Weights of a small image classifier: patch size [8, 8], width 128.
Rows from block 4 of a small image classifier, named by matrix and row number. Rows with one number within an expert belong to one neuron, the router's apart. Each number is 128 + 32 x the weight over its row's rms, rounded and kept within 0 to 255. All counts start at 0. Numbers have three digits each.
After each expert's rows are labels from the 100 images, of 14976, where the router gives the expert most weight on average: "top examples" is what is common among them. Only what is clearly more common there than usual is listed. The data: patchworks of several textures.
# router: slot weights (model.blocks.4.mlp.router.weight, 16x128), inputs 0-42
# up: expert up (model.blocks.4.mlp.up, 8x64x128), inputs 0-42
# down: expert down (model.blocks.4.mlp.down, 8x128x64, transposed), outputs 0-42

# expert 0
router.0:094157095129100112103143105166128091121132115124161193096157097118138133077086101097080102084179153136149094161161102107134083120
router.1:180105120118105112130137106107096139093174073123133114129147139183177122092089115130125081183159186125071139124119159108144155103
up.0:107159128047144143090125121131076130130096119165123159162052090153136085093191167153216204156147112111137150114166110089155164106
down.0:151114118153087087110151081135135059089136137146141086112158167091094142130060084104058088090112101155125103132127121153123090113
up.1:171140091172127112126085143111113106118139150099128118059123146072134152133160141102089095140101175107108146072164100105068127154
down.1:137137163102132146125105095211087165152092103157115112181114093150061135129128121178169117132128065122165113118082162186140151104
up.2:156149122139072138142119121113139160144108125119084100143098184113173102160173193146153148141061077070131158103169147117080127156
down.2:054129153144146172091166143089143109149084125105189159141106129103099173148127135114168133125153148123166159108143136106137106104
up.3:180140155123140077097112107089127150093079125144029147090042128064164093106172195148168123156109153117109114116147117150139153125
down.3:151137125135088183149152135224147119202170168095133103139115153164101122156112072160161094094111111113169132132125162126106100102
up.4:108103102135127189196142140168120109214171119144161094172090123149102134146138107132138160102125067144169148138092131123093102143
down.4:141083120119094078111147101064159117064094103125076155106133108092169189172129163088103160129170141190058098103129166113152137144
up.5:151172133156115142120101167119135147142110164093090118111070169066157115149199189150154126147061118063115161079170108131083144129
down.5:119114180098074170107099145177165106165097138099163124144064086075050153193113121131162112175142115143180108097100217154129130109
up.6:101088152221157185133122133093100115155118164171130098117101165101084164119155118180147130131075076128149113134089095172126132136
down.6:178124123060099113130111127148162129111133112117121195099106052123186120149119100033075129138158156158109076133159165103162164137
up.7:169164104068137084077099115100108127084088096143079166102073076074170063090148174101168153156153161135104112140175113088156170122
down.7:144130140177112167138183110205123147182156172127110091144134198176086141128110096171134089080083088091164149139107115154102084096
up.8:160124153139050157136134084120143178147144129133075123165094180122173144177182181139156144125097092091144177126141172112073106121
down.8:072119126145155160100174151049125160155112133115148141153100174133101142132140167129200156143118156073137166114142138103138124135
up.9:158150138133073149123100130120162178161111158104074123150094161095186120190196194146163167151073103082129172097162156107077135113
down.9:061100141104140160087169129091135092128079108123190139148082114092078148143115143110181155147134147129150112097150167128183148135
up.10:155174132147114136119104160111137143129111166094086126108064166063166112143196192148151126147065125065110159077174109131083145125
down.10:114112179104074171107103141175162105167097136102164123143064093082049149188106108141160110162152113145187100102104219157128128106
up.11:161174098075155115076109157107093112104094145138107163096049080073142078093176166108181155157132150104110123120177090093148174127
down.11:163119153156105138144160098205128153162147130137107091144149182168096127117081091160116076089102085112159117151101126165118092092
up.12:162117129135056158143142097122163166152133134126077119168087170119167133187183182138162146124083088092146163137140179114069119128
down.12:062118115133161150099188144056118135160096147123153135152099159129098143126143171117205162124118145088142160112145128104137118145
up.13:133150122170118167139091176124149143174118149097108100131081157075142152173197181162161157153055095080127155092150119120079127123
down.13:108103175099077157116102137139167103160108137098164112153057094074070177217129154092170114185113117136163134076106205137130121114
up.14:124134072172118150204123149156092102207170164142163072111113143128081120147133101129123106098103103128150146112113107138071115149
down.14:132091149113119105123114084103133150075080066146063185141141087142157167132125161124137163138171115182090074126100142142181154138
up.15:143077151173105152178153034102111161128135121171122108202136115167130191123104119162159138145147106167106142138093198123148151044
down.15:075167137082140146106142097153122091100106129148163195093162088149161134107137119098069126094126161123188080124167093140132116182
up.16:147120125155118072115105064107128116057111092150092132069150126077122143122118146090088081135136165171115110138125116148111114173
down.16:126156118123120210112140143190114146200151168105139152180113120189105147136177098172206146114109116093157150116125150120156152098
up.17:117183081068149168071133156151087104134127150120151171118074075104134098096159124100161179132161163113129141122180097054145152108
down.17:149105152154104090126156070137125134099125101160105093150181191166086144116074116150101086104116078140128124158079122189156082121
top examples: green

# expert 4
router.8:134147189163080158156064108143131178182126160116118094168148162124166096149173138171112167150069071071140171074168139125103132097
router.9:148167110102121089109145145140146132074132118110139160110149119115091185147102165103154083126131200117099157122133132096130102106
up.0:126111147172133093115103107098104149126086151195064114085137179082081146145151143143118117118097110130177109160075117212103092192
down.0:117117111071118158126118158166143102117162097109166137151143060142160133124126101121128149141188149187082087121174127058169195094
up.1:150113129099101088111107055112091159103111131157089156113177117132147092112100094087110092134177153175111097163122158154181162129
down.1:067097117179151209112190125170131076169139146105172139137117134178072179145130058119120112102103131126153113104130099142146122115
up.2:222132130123111137120109129080107170135134170138057089144107174116148130145162173141161149158104133103080191110149181073089177106
down.2:075124153081122118146121124166122064105121088143180179109119045147096124123100074120094099127135112157184080117088126201135107157
up.3:114103109121161124138122104088078132144079160203127104157121111176126085098135142143154174131125108135111102136076120146178183125
down.3:106151107111102154132121134158156098116166129092176168058116090118153127168142112094093104130122185096159106109192127103077157168
up.4:149129153135109101104102092082107203133075162187010143113124170097135089158158158142151144116103116112176116155106146179140137163
down.4:106089105102133138151142171184144055110170080093202098125127077133144138115106072109098116119168151194087094114155101101134162091
up.5:185139130158095140157076127141119130156205152117126069102125148094125160167168157140109127142097121106121195098154143090046097136
down.5:066109167083132122124140105141113122093082078155140165178155087160096136079108121134118142121140094165171093145064117181194096133
up.6:111111093116167130142124128102079112147104153171162102157123107194124094094124127143152168142133113138101107133091116125172179108
down.6:113160118112107152128114132141152119118148127103163176062110096109144118157150136092103117126116165081175121124173124112081148180
up.7:126122157140123100096107088086106185126070151195028152109127160099122100142150144144148140112110116121176093158093133196163134165
down.7:130092093112123145152141175182152070123187096083192089122129095133159134128118075109104120121157153178079104116163111075125163092
up.8:137085115154151138168116124122089088158168128139170063137115117171097127105119109156111138138131115143095128127085123134107137104
down.8:097166133069116140123094125119139149100089099131159177131134068118131122120166191103137163120141113100195139157105125121139125187
up.9:068120168126153149121159114168077101127136076162170170131129088140093157096090041125083122119164132162161089164104099135185072125
down.9:188121088138069107133141125116176189144125174082066084138131201113174152186150183134169129114120128095080192107143137073102130114
up.10:161169097061119136101129128154083141123127127131134173159101080145181122122142166124186154144146157097103150105185139050141184072
down.10:122091146189110097147151129131125116124128122127084076063135175111083142158110100115097082098108074143150148112096117193102093145
up.11:121159126065133133112139107155063151134119107157151174175119075195176132103124137136173157133162147109111125125158132063185170066
down.11:126109116198103111146141134128135126128143141112087081040123186092110145186124112118110084102108099132134156104126111162077107151
up.12:211155098077114137095119136107097149122119146116094140153096120125161103130150171125178155156129152095074163106173175064132203090
down.12:101102160161119112155145125155128097116141098133131126054120122136083137136098070114083075110111105141171100116098115205109100149
up.13:088106174162146109087122100093108138111074128187085159091142148092081141124132100136116121120124122140171084152074105217174112176
down.13:190109082119105148142142159168151126151194133087144087127134127139193121135137102127134127136138152143058118114187135034127168085
up.14:212148131142097142138084130114111154149180168117093075113116167092142140166170167139135136157096124099099202096166155075053139128
down.14:065105165075133115135138113154112089100090079152162173162150065158088128085095096126106127124133089170183083132065116196174091137
up.15:121163123060117130097134115166078153126111095141128195151112071142166108127134137124185147121155151100139123125173140075165148089
down.15:137078125201098104154165131131133123137142146119084050100128194106105167165111100128118090102115081164115159112112119150099091099
up.16:090109158135165111107128094076089150124063141212095141137126117139104100098132131143143161118130114131136079134071109185206175157
down.16:149134078123088152142137152175164112131204137074157123072123125130187119173141098100092093122128195111106120109208133062070152128
up.17:070100147141191125132155142141147078132104091139191124126118094156082122083088085142083126134135131152125072106079082179180139126
down.17:185168079106076137120113139105166184144158172102111146109113139110200105158169184102150162114141167081118163157177149041082139166
top examples: patches: two

# expert 6
router.12:168111117144074163160120103110100151167173147128157081154156139160171119145128139131116156147126118093090190071111157081115138112
router.13:119124168174125118100132069102173166097079129149096170121166174105141142103118149156134112132081133090139093145147094147157124089
up.0:132112158131152111133142115092101151099119088165119108172141118161092112075069128172146118186157114171065131142085146145165158089
down.0:122149103137131156104159116146135089153148167114180160074116132127144117121183104106103120108120190061199110134191106126112105168
up.1:115105168143154111142132087119097119118120081170150109151153107176100118064048090150092111166175120178082117130095124145174139075
down.1:120151095136128140092154136116145112139138190115157162078116141101174106137193149117133151104118171076177115132184103111099122173
up.2:111166154103078053119058029130118170106124149163092152106160128123157086121111160113113102140146134158156116158158143140135092103
down.2:120089080146162158174142153146098062139163150105172082161136142191141150129135091121142163120139130183095144117133114101135154111
up.3:106083180147123150169135074091105177151112155191107094184134159166092111130148139170167162154087061134148135144078163158139130123
down.3:132126096121139122109152105109109042109148114123160169045098059084146143124110087040067121122164165139091100132181112074142175151
up.4:087087185138133138156137072132108143139112088177138108183128128180101111100100110179140146160124054157135123144086148164163135096
down.4:134137067130128115085164110100120064126145167135160167039107098072159123124136126062107131119167179116097104120194110067132161158
up.5:196151096145102093121083105105108152123118171155078113090081118063153132127190210120160162168115149129086156099150130088089153107
down.5:105119151124128133143130124190135114137101107094163141149148123185064120057107067153102105114133124108160111141115127189159128129
up.6:148144128094140106111148116097089140095132079164116123147132095150098093067085139143150136188189165165065141137126157110157161099
down.6:117140110141138145123160113154135091166123163107181138113142152159104133123159103123103111096107159069217117127147097173119070163
up.7:096086184148132155152140084098103177156109149176112102189127149166088118127142137180173165153095056128142136143074157157150143115
down.7:149131087122137112113159115106117054099156127131153168036100078081144129112118093045075111130161170132094108144185110080137156159
up.8:129161094070128104099163110116078076076144089175155141111133092120100076061071110073106134164184192166097134117167133110148140147
down.8:112135119151111148137130125132156138184094183092136111149162168165109148150170139164156149113086086099195153126106110171122063129
up.9:105121182152060087130080019142116149090138092144115135108164141134161146130080124109070066147158154167147124116121139137128081089
down.9:125092107118123128157120159170122089156155114094183062172153114183138139168125094116128139142158118174098130112120159134125124130
up.10:173156094096117105108107109101097157103122140150085132126094096104131110107169189131187164194147171138074148109159157075130171097
down.10:118114124151138129155154115174124094153106136108171123121152156186059137079112071132095093101127118096178121137110114198148089139
up.11:080155114063128153081125123200068087142118083125165174140139075148148112104120099132149150134174137127162094144168108100168142124
down.11:184066102166137086136149112074149136098123178136106078116137205111130135158103163134165126126104109141096162118100129158125096112
up.12:142102139128130144135150114074099199136102170172070102178099150136093120135162168171213160162094087118099147147092179138142179139
down.12:136117112128141113133160102145116043108148114129177160041118104125114136091105072068057094133156179126136093142177103127146120137
up.13:159166090144118144142109155167108105165156156111144109100097123082137124159181158122117138092071106096172155110160099111044114160
down.13:132089177118092111139123126116146158091111093127066129176101094118104137096108131139142131160123127174065137115088164151157154088
up.14:129162103133124155140123151181108092170148146113158120104119107102129134153168119114088136057078093101204138135159100123066093162
down.14:148101160117098110139142127085139157082117115136054133165094111113121135111114150127165135152140118185052154120096158129157158089
up.15:152149123086137109107143117096088144095131084160110127147125092147105096074101149141162145193186172156066144130137163099155167098
down.15:122131109146141137131162111153132089164119160110178132112146154163090133115146098121098106098109150070211119127137098183128068161
up.16:089145142130129170139127129183104111179134118118162126138132116141145128143158106142099159059088060096210129144143108131106079141
down.16:172109122131114095128152129061134122073131132146073141123094109089124125115102147094149128150153128187051143138117154108156173111
up.17:090126138156158104155127089142143085152113129165149117086166123131113130127081091125020117061129099156184089158104105164120079150
down.17:142130090115098158117144157074153152111153143114100179129086109102179134138167166108181174133166147153089144151149153051153178135
top examples: yellow; patches: two

# expert 2
router.4:114103096132159091188113112141173114106160101146179132131169096149128189138079129130137070106138184163121090137082111116126104105
router.5:174193139155086112127049140122136175126115123085079102089130162083159114140167198178146118166087133087085186074174129102094145106
up.0:201131101121113107144127116104070143124160121135102087126124138134170108104128153127135124152124150121066161118137172084105166099
down.0:054154153104129149126105118146116079122084119147157150125133098142096131152166128133120156099153064152213150124090119162130110163
up.1:098110151132146127071151099092109132079054138181101169158132128091117131095125141118160178114130103142165111149087114148174147138
down.1:148149098125082176119141165171188101193192155057164144096132134123145127158146094107099116142115166098091141101180136064089125113
up.2:097174152108158164062118132128100127112079158159129197147111088110137115088138146104160187146138124125158128121130113108181167111
down.2:184119092159092122141159157134180128177187155079140050087137194107144114139128105118077123120102152095076152138161127099061097138
up.3:104114192182139109106124109070127138093095171180098106103143164076080150142140134137122115120093094132185123123088098179104080171
down.3:173156109088090143110121130172145138158159132104144172141117080145198131132140110132129127139169174150069097116194140041136173070
up.4:140123141112143115056154104067117143071062130162093159143128130105134110082119156099150142145141148128077128110114134119194198120
down.4:096148096152091172105154127172148090190168178117174137084131157131118130155152099130096135121106143081136138114178115110109117164
up.5:162168119084135102074119104110113130080096125142105175121135092103142115090120146104137113157152165139070131119167141075155192103
down.5:091109107174116159112160128162131096193148168126184077121120170134085137148154100167117149124109107104156144131139102161106110164
up.6:160116114121140146117155114106080125132140098153138101161120122158156122068115138141153162148136138120062149114120161072152187083
down.6:102156127102106106115128129121139078106105134148135147071148134103110119140146129082082139104147090120192139149119132160118091214
up.7:107130099155112148202093121158069119206209143129155077114150141141116143175152128151123131123099097113156149109137114118082075153
down.7:140117153069124088102116127125139170066078117120079181146156096129142112124136144105137134095175098157132129141088140162185108139
up.8:206123094122112103149129116089075139111151125142099082125124142127167098096124152117133126151127143125066155118126172102113167113
down.8:046153159106127165124103113149115075125086116144160155125124086146096142157172133129126155108147074145211149111097122150134120158
up.9:124171135094131084073106098129126116062084145160111193115139086073129113108123142104130114145145155156130111128155127127143149129
down.9:149098096172118189101159155181141122215167168087190080138101157139098129134150079178147147139106124095111144127160115125115133120
up.10:191154120129105099120076105115114127090153155122103136083128117068149124131134155104106085156128183141080137101191137081082153105
down.10:079113145131135169114137117166098108152101135143175098171112120163086138150154104181164161126132079139167153096095125174143141119
up.11:127168090072144153089119138164074091134154153133166176124111070125134129093138124092136160143163165124107163111185115042129155096
down.11:128086134176113083136157117097151145124117142125104052128160215115104135143119115145100129098097087105126142151092126199110092163
up.12:169090102129123117152152106088054128116143107160123077146126146158153114076113134129141147147129113131067139120095165126146166116
down.12:063167147098118158117113126129126072098091125142148188088122081120097135134161139077105154114156099123200145128120129130151128183
up.13:097118164169175212101142131105109125177109151164149112175116128154121151088133119172152181140103083104118140111110117116160156111
down.13:181148098079086072110132145107161120087149125121127151053149148067156097137114136053069114103160152124120137145143148118100098193
up.14:103183134076148117068119118146105108082094150156135210125126060096134134091125134085134144142159162147133124124165115093162165105
down.14:160105089188108154117162155148156133202172171082159049118124201126106119134138095157111141120092114082099162144153104135091102141
up.15:104125153161177199104144150135189137200095157132151137162147151169121116121122127155144131122092089092161112099108116111166139122
down.15:208147098111081066126118131093162145097161124129110121070119146053166101131121135090093120116156170125084137148148166103077115169
up.16:090149172156139126089096104139077120124095158180121150101120114091112139141164131144136164129119106122215127121134096153117099157
down.16:197115127129098113144156132149164123130148126083113097146121121131151143112100115118103095133115153146055116126152133102125127060
up.17:190124105110130117127144124100077134114143103139115095143122126145166106079121148133148145151135150123062153116128174076133179093
down.17:073153148115117134122117121137129074120096131146144141100138115123099129151159125113101148103137071130204143135104123165116099189
top examples: patches: two

# expert 5
router.10:102073167183128091179088044071148158118089103169082090131168178138164145138118127175102126100088098143147089158074131182137105140
router.11:193136134117115089132104123118111173114150111101120113107146139112148099123126171151144075163103175080059153104150161114119171114
up.0:161153146164097124102081070099077174090124178151084130075139154064165149116160183126108116150110151091099150087175123114104141120
down.0:119138134133137154119117109168112058206129108153190112128099070147103107096128089158112150127172090187134086113145127132135154101
up.1:117152116130163149126128166161095061130118157142170137088090085061084195127180138087113134120113155103162134116157083122095098157
down.1:203080133161096116117086128130180192172138117097094084130121159103135093165121135169174102124092091124100094151117136124146108118
up.2:131176140073154131067151124133080114108110141157146212115142049113120119086087112113134145120191144133124114146147105111166145106
down.2:141073096177099115148185155128179123151158187078120065118105227156119144174147112135147107106085130123136138145126161145108077155
up.3:127191117079136118089125134157108105110117153151130213091136054074119142117127131079128124105158166138150110166170111109122121133
down.3:137046125200090169148186135123204149174161144068121086139122198161105164188098069157155090087112131143124079187113169138159085123
up.4:194172141107098117091079071104133208128097166157065178131136147117179079116144190160163157161121115106099123133163177119148162079
down.4:090083121151153138148201120162128026110149132147179099098107136128085131097094065128087104099140157139127088106163141157119144146
up.5:131156146104075176082153119156178179159130113106106186152112118151196155161167164087114152097149151098144153106171192080114101107
down.5:056126185132143183115124106138115131092106097134161190132138058145120175134096079134105088179153182140162068099127119149175183097
up.6:132164151097076171084146118143179182146129127107105195136125109138190150157165166084120145095156158104142151111175186078115107111
down.6:058117188147143181115135111137122125092103097129163187125126062139101186140087073130107081167158177151164063106124125162173168094
up.7:130172140074155129066151121131080114106109139158144214116144050115118121083084112113134144122192144136123112146145106113168148107
down.7:139075094175100117148186155130175121151159190082122065119106229157122141171149113137146108104086131122136139143128159144105080156
up.8:161100117156102130198101107108105162135154116138098061168147188176132095143118144171147135158083076149109131154099190147114145128
down.8:092182154072125177098115120173130101067097101125147214086109058118116147112135112092118117143161165131163133117144138120143165152
up.9:133113109161125183188108147123107146191148165125133069146109181133119109173169151158163155149073087096144153126103128143093102166
down.9:132141156086085107116073122135155120065103076114126184070096062072140152153152134060093112130140145148120122118142167115134138146
up.10:169155143154099173139075105100125217169114178148071096152127185129173056148182197162164186161081082082118159125140182120115136123
down.10:096102145121119122109128132162142025066115096122185136048094072073083150122112080076070096138141155152118102084160147152116149143
up.11:127100091162139152186134168138129085165160115101177069138113178133093140152134105155134123132077097119143137118092112155096089171
down.11:160161157080092119124061103129152181076103087125090183103118077104161141147160176100142117147134148128117140126117167101142147149
up.12:149191151129159152083092135137090145133109190146120180077120095072128164119162161126138115127123171083127143110176085102122146119
down.12:186076110171114099130158144142174120193165126101133065128113205130110089154105114153132114096095103135100100168134152150126071130
up.13:125161130141173168113108173148108087154112169131156130089083104067098189133191150117136126129101155084158141102151077118101103147
down.13:212099132135089093126077135135178175162144102099102085125117145093133082164126147150154111122094089126088105149129155122130107130
up.14:127177149131070171137116120169145199182153120117123146147103128143190141170190163108136165124119130083144183093174174080092095102
down.14:051119186114135159118118116132131114079095091124160163115179063124127152123101070120068095161130159132156058096122121167183179111
up.15:129168138132175209108104170128132116205111179136153132124070112108094127114179160136175171142107118082147158098134075108129128123
down.15:187085130117087038138095134108171144104129086108102092090129144074125104166131150078084093118086123112088131124133177150110090171
up.16:132101127130134078117126103120114080069138068147131124084197120106106124086075095107049092131170171185098101151110132143134154160
down.16:102164130106121180158125123155120157174152149132115094183159148202154137147196151179199153125106104095168183108101112107098127141
up.17:112151149136201138075122165131143078122094165134161178082123079072088167098131122112113112117128168091134122091146048119149144128
down.17:211104090152099097136139143133153178193164149113096072141126232142154081146138146172177127105094097103101147173129154120106071139
top examples: black

# expert 7
router.14:157158128158033140143087120136129182163138124102108089125142159107216089152178176175131144120074084070139173095159115113073114124
router.15:102094124146126098164124052118105094091140087160158133119194148166126154096066079124069106106147149162151083157099082147164092129
up.0:109133051143113148184112137182089087156214135128186106091152117127093137143122092101073100104113130145168115144140118118095084157
down.0:120110164111113123129105138089147160118109117104088123181111128146117156141112144141167138126148110168110121110068152151164135115
up.1:130113068107132157173138125157071105155186122125179099210137104179137134104123119121139165141135118133090153120135144083123160087
down.1:093155132092081099088104165077164130082083139110124172085147137089104128168148157083120114104130112107171163137104162159135100207
up.2:105105196172114190143113072128100149174123134163148119193155153161119145127137118164110170110114070112176139125117131133131110122
down.2:128149085076112066107110154098141081080112123123105156092131081083169132173137159069107139095179149172080132107162133082112144130
up.3:159105090143156070161124123054098115089143148166099097075129133060085129128128133131140114146114158147080124146101125150111175169
down.3:039153159116102191130098127226134143137137099088186154148128072176134153148156102179139120111147138134175116138136124128132142113
up.4:126098024136126098202133138110097093130207141155152084107132139105079130134119112109121114132106127161113117159105141139096143161
down.4:046149176095124174122082130154126153124118105089142159157125083162122164149158132144147116117144125130167122102093141147155137132
up.5:125177123090167100064093142147098107094088122146131188086124080068131128110143144124152139144140184124141115115159086104129166138
down.5:155109138189092161159156151186163165183153146090125059192114172171117121135124087203144135146100103110120152132122147141101111078
up.6:105155142098128191105125100155077132161126141158166194180138071158136139103137118103131185130156124110156144115154129072151142080
down.6:165131117131088068114142171087164116096111144092088067100118176078121113170132150112117126103112103126088181121119141141085098152
up.7:108137151122122201131118090155088135175141139154170160202149092174132136113136114133125182130145098110155146113145140082147143080
down.7:149145101100090059099125167075159107076103147107086116089131143066138116175138163086116129103139124141092161126135144125096116168
up.8:118144104148122125148098142173118091130163134144155117071141136072099124151133114123099092100108129137195110141121095137091074175
down.8:128103130133116147162126122131136138154148120106109099198117107177149160131099106146152149122161126185085114115108155105134156074
up.9:114134060127142107150133145135066072090194119135172113073138086077081153114113112076089090141134187153084127121138107107107148145
down.9:073104185149090171132109142154153180129109115083125117170120150160092145158147121185174116132084087106173134108061142198163121133
up.10:134096039117126137179150124146070097137195115130173089180139109154127137107117120108133148131128125148074149129119146094112167112
down.10:075148152099098126090091165084161124088074129098138166099137129093089138152153155096128115119116101102178157118087149170157103197
up.11:134070108138131117197144101103079133144158126163135068198129150161120147119129126149157145158111096144093139131094158148117170110
down.11:062188127073108144081075144144131094094099108114174208079150064103121146164153153087110131113161128119165138116146134117131124183
up.12:118085204179132099115114042084056167111083100168090104165141174155160135098128144200140174167119097108093125107107130161160158107
down.12:087150106127081148098146152191144055091133116113181149061109096072138143174133123119081095087140167141133102141168119115089139127
up.13:122098158145128129117129084140045153128111085139132114203126149183158115092128138180169169180127110103079138095119146137168164081
down.13:105152117121064134100139149153149085078126135112183139047141114074123147181112132096078091099154156132136134147133144126083107166
up.14:117077231190135093143106048065081161111090117181080081143154185143136157112132139197117155162106094121128121114092123171136138126
down.14:064170100101106146113112148202128046092144099120188166079107064093157144166142118106089115088154163159119105130184113097096147119
up.15:120078218191123115159117070077107146135110132179098076136145190127106146134132128181113125120095077129172124140074116181118093157
down.15:071165095074129129132090138170120064099145090130156177109130040128189152159149124088099148097183162186097102116190123059107165098
up.16:162118149078057105103139088097117159089143100138076158144130119131159096103122140094126120154154168136088133139153216097139144103
down.16:178074122114153133103112107016129137141130139136115157115121133110125136113106146053150125179149182116105103092111138102189194154
up.17:146075074142149084166149112058092099088128132160116093114120119076111165114128135131156141140122150152056127134099136139120195151
down.17:061169157115105193100086125214136127122123101098195166115128081141119146143157116151133128146135111098187128129132115139148114144
top examples: patches: two

# expert 1
router.2:107113156133153130187052175117138094140161158094179098138171146125087124171111140131128124143109096102135156040108053120117140111
router.3:095121172174188149090111165099130100073092185142127113096122135071052117106123122129153131176094099103105130059153060157146217115
up.0:129093129132097142161073087097106118155119139155129088161140151147116078104165129136121160130111072114106163105132141141129158115
down.0:113142138104133120086160143133120094077115095119150228078112091102134124090119120059075077077163165116158121120151125101146153117
up.1:108136144168186090106113121092106158162077145188098115104133146139149145124140130217141181125135086143132069193061109163154142168
down.1:161157117102107145079103137132138098116177158121169098082124062066041093126127125112136165168167158088105153135151118117120188164
up.2:099128100099193147116139143120108118141106116136148162135129102166150087071091107141146144152164172139074068132127109091215171108
down.2:166151120144090118101109129108148142142154176122144078063113137067073096150164154134139154145128138053131160139126129156071138182
up.3:083069163156123133158109085109126131123120112165140138150159152146114156116115100123114148117103098121191121106107124146178127118
down.3:124134103105084151115147147127146104111160134091168162111124119136146166177098131086121077114185179148097141109177167042126175105
up.4:105101115134176116126142111124119123133106103157147148127156113167135104077068101139113140122181150161118060150089116123216148135
down.4:167161101123082136093117145102153140132152188108147099079124143075114105164167167114148159147132152045112166124174146094079166163
up.5:205162185127086102139053119098158179129130158112083086131119140114117098133177195136157114146104124104096227084140141124077127090
down.5:096090119090126130158144110168133080098113066126137191203146105190164162113059107129105130107109130163174056118110148122157112103
up.6:158173156107083092137072095157132178119144072125100128157162152174199152164129172137114111153136121128108155128140181080093094104
down.6:115123131116125113169120111136119158104103090122098171177168164196228156146117159120109075108095110136141130101132139087132085083
up.7:137103093146169106134128133093072131124108136165128104110141135145138092095106125155146135158120128158062072169076122132167157149
down.7:127171123107099151092106129137150121140142169114163127079125099080080098130176143124127190144140135055161148131152115130096152172
up.8:094132179143128129139075111127145136169111151165117115144120132143131152136182130158128189098107070126195140125107125133112131122
down.8:138135128108114116100155130120132078086167111116154138095105081099095144118076104075105075119171173157064132128147129101155177118
up.9:096150132104157174114134114159115132154122104151146170153128094183174108081114115124127161135169134112118104105165139032166162079
down.9:166131117152094085110145128080145128118143183123110067057084169068080116152138150116146117123114134105091152139111126184077120157
up.10:154100100172150069141112139093068141113117149166115081095130168117123115125135143164154118161088117151096096174073122162119136170
down.10:099161131089110192096113132160151102141141144110175159116131066103087116125154123126128201137150123099175128122154119110132162149
up.11:164139173132094090117079096102118171060111136123101125118120146107113103112131152115145086168094148112088149075152145139169147100
down.11:091101099108125176182123138163128106136127114112161175178164146227181173146117123120113133113112099149177125112129147109153100106
up.12:160173158106081090141073096155134179122143077125096125155174153173199150173136170136113122144135110129114159124136181083086096110
down.12:117121131119124113171119111133122164111101091122095167182167170199228154147119161125114080107091107132148130106129142091127084085
up.13:159173152108078091143071104155135176120145087120100125160168155171188149165119172130109109151132119134112158131145185080095097107
down.13:113120133122126117169121113139118162107103093123092170182171167196225158143119155127112075106095104141143130105129138093133082080
up.14:171143077114148134117155168115096110074144149113150129105128128105111096095086138089155077164119177131053130126130113114127142138
down.14:129116153155098146146103103140154167188099141119108112115125155118110102135184131180128186132095094090193116129110125184094100134
up.15:134139124174148041131085127120076144134121131167119081086118185109131168161167155205149140149108102136158115173075110190076104176
down.15:120138148087129196116114130151141094141154129120147147143120045108077111113127113130148188163160139157135126139135121081159178122
up.16:201170170117091099134056124098144175105139169107093085125119132105114091126166172123154104151102150112086230088151139108094129089
down.16:087089115096132142174134105173133076122110065119152183190147111198158151106082117130100137095096102147188066115114133141149104117
up.17:131202136124123147108085156148130145177118159117118109135104119104121125167203177164187173129094080092166172123152132107047155133
down.17:142099170136134097119144101096134086097148107137116109109097109103055148092078084104103098144146155177094106143081115191162136128
top examples: patches: two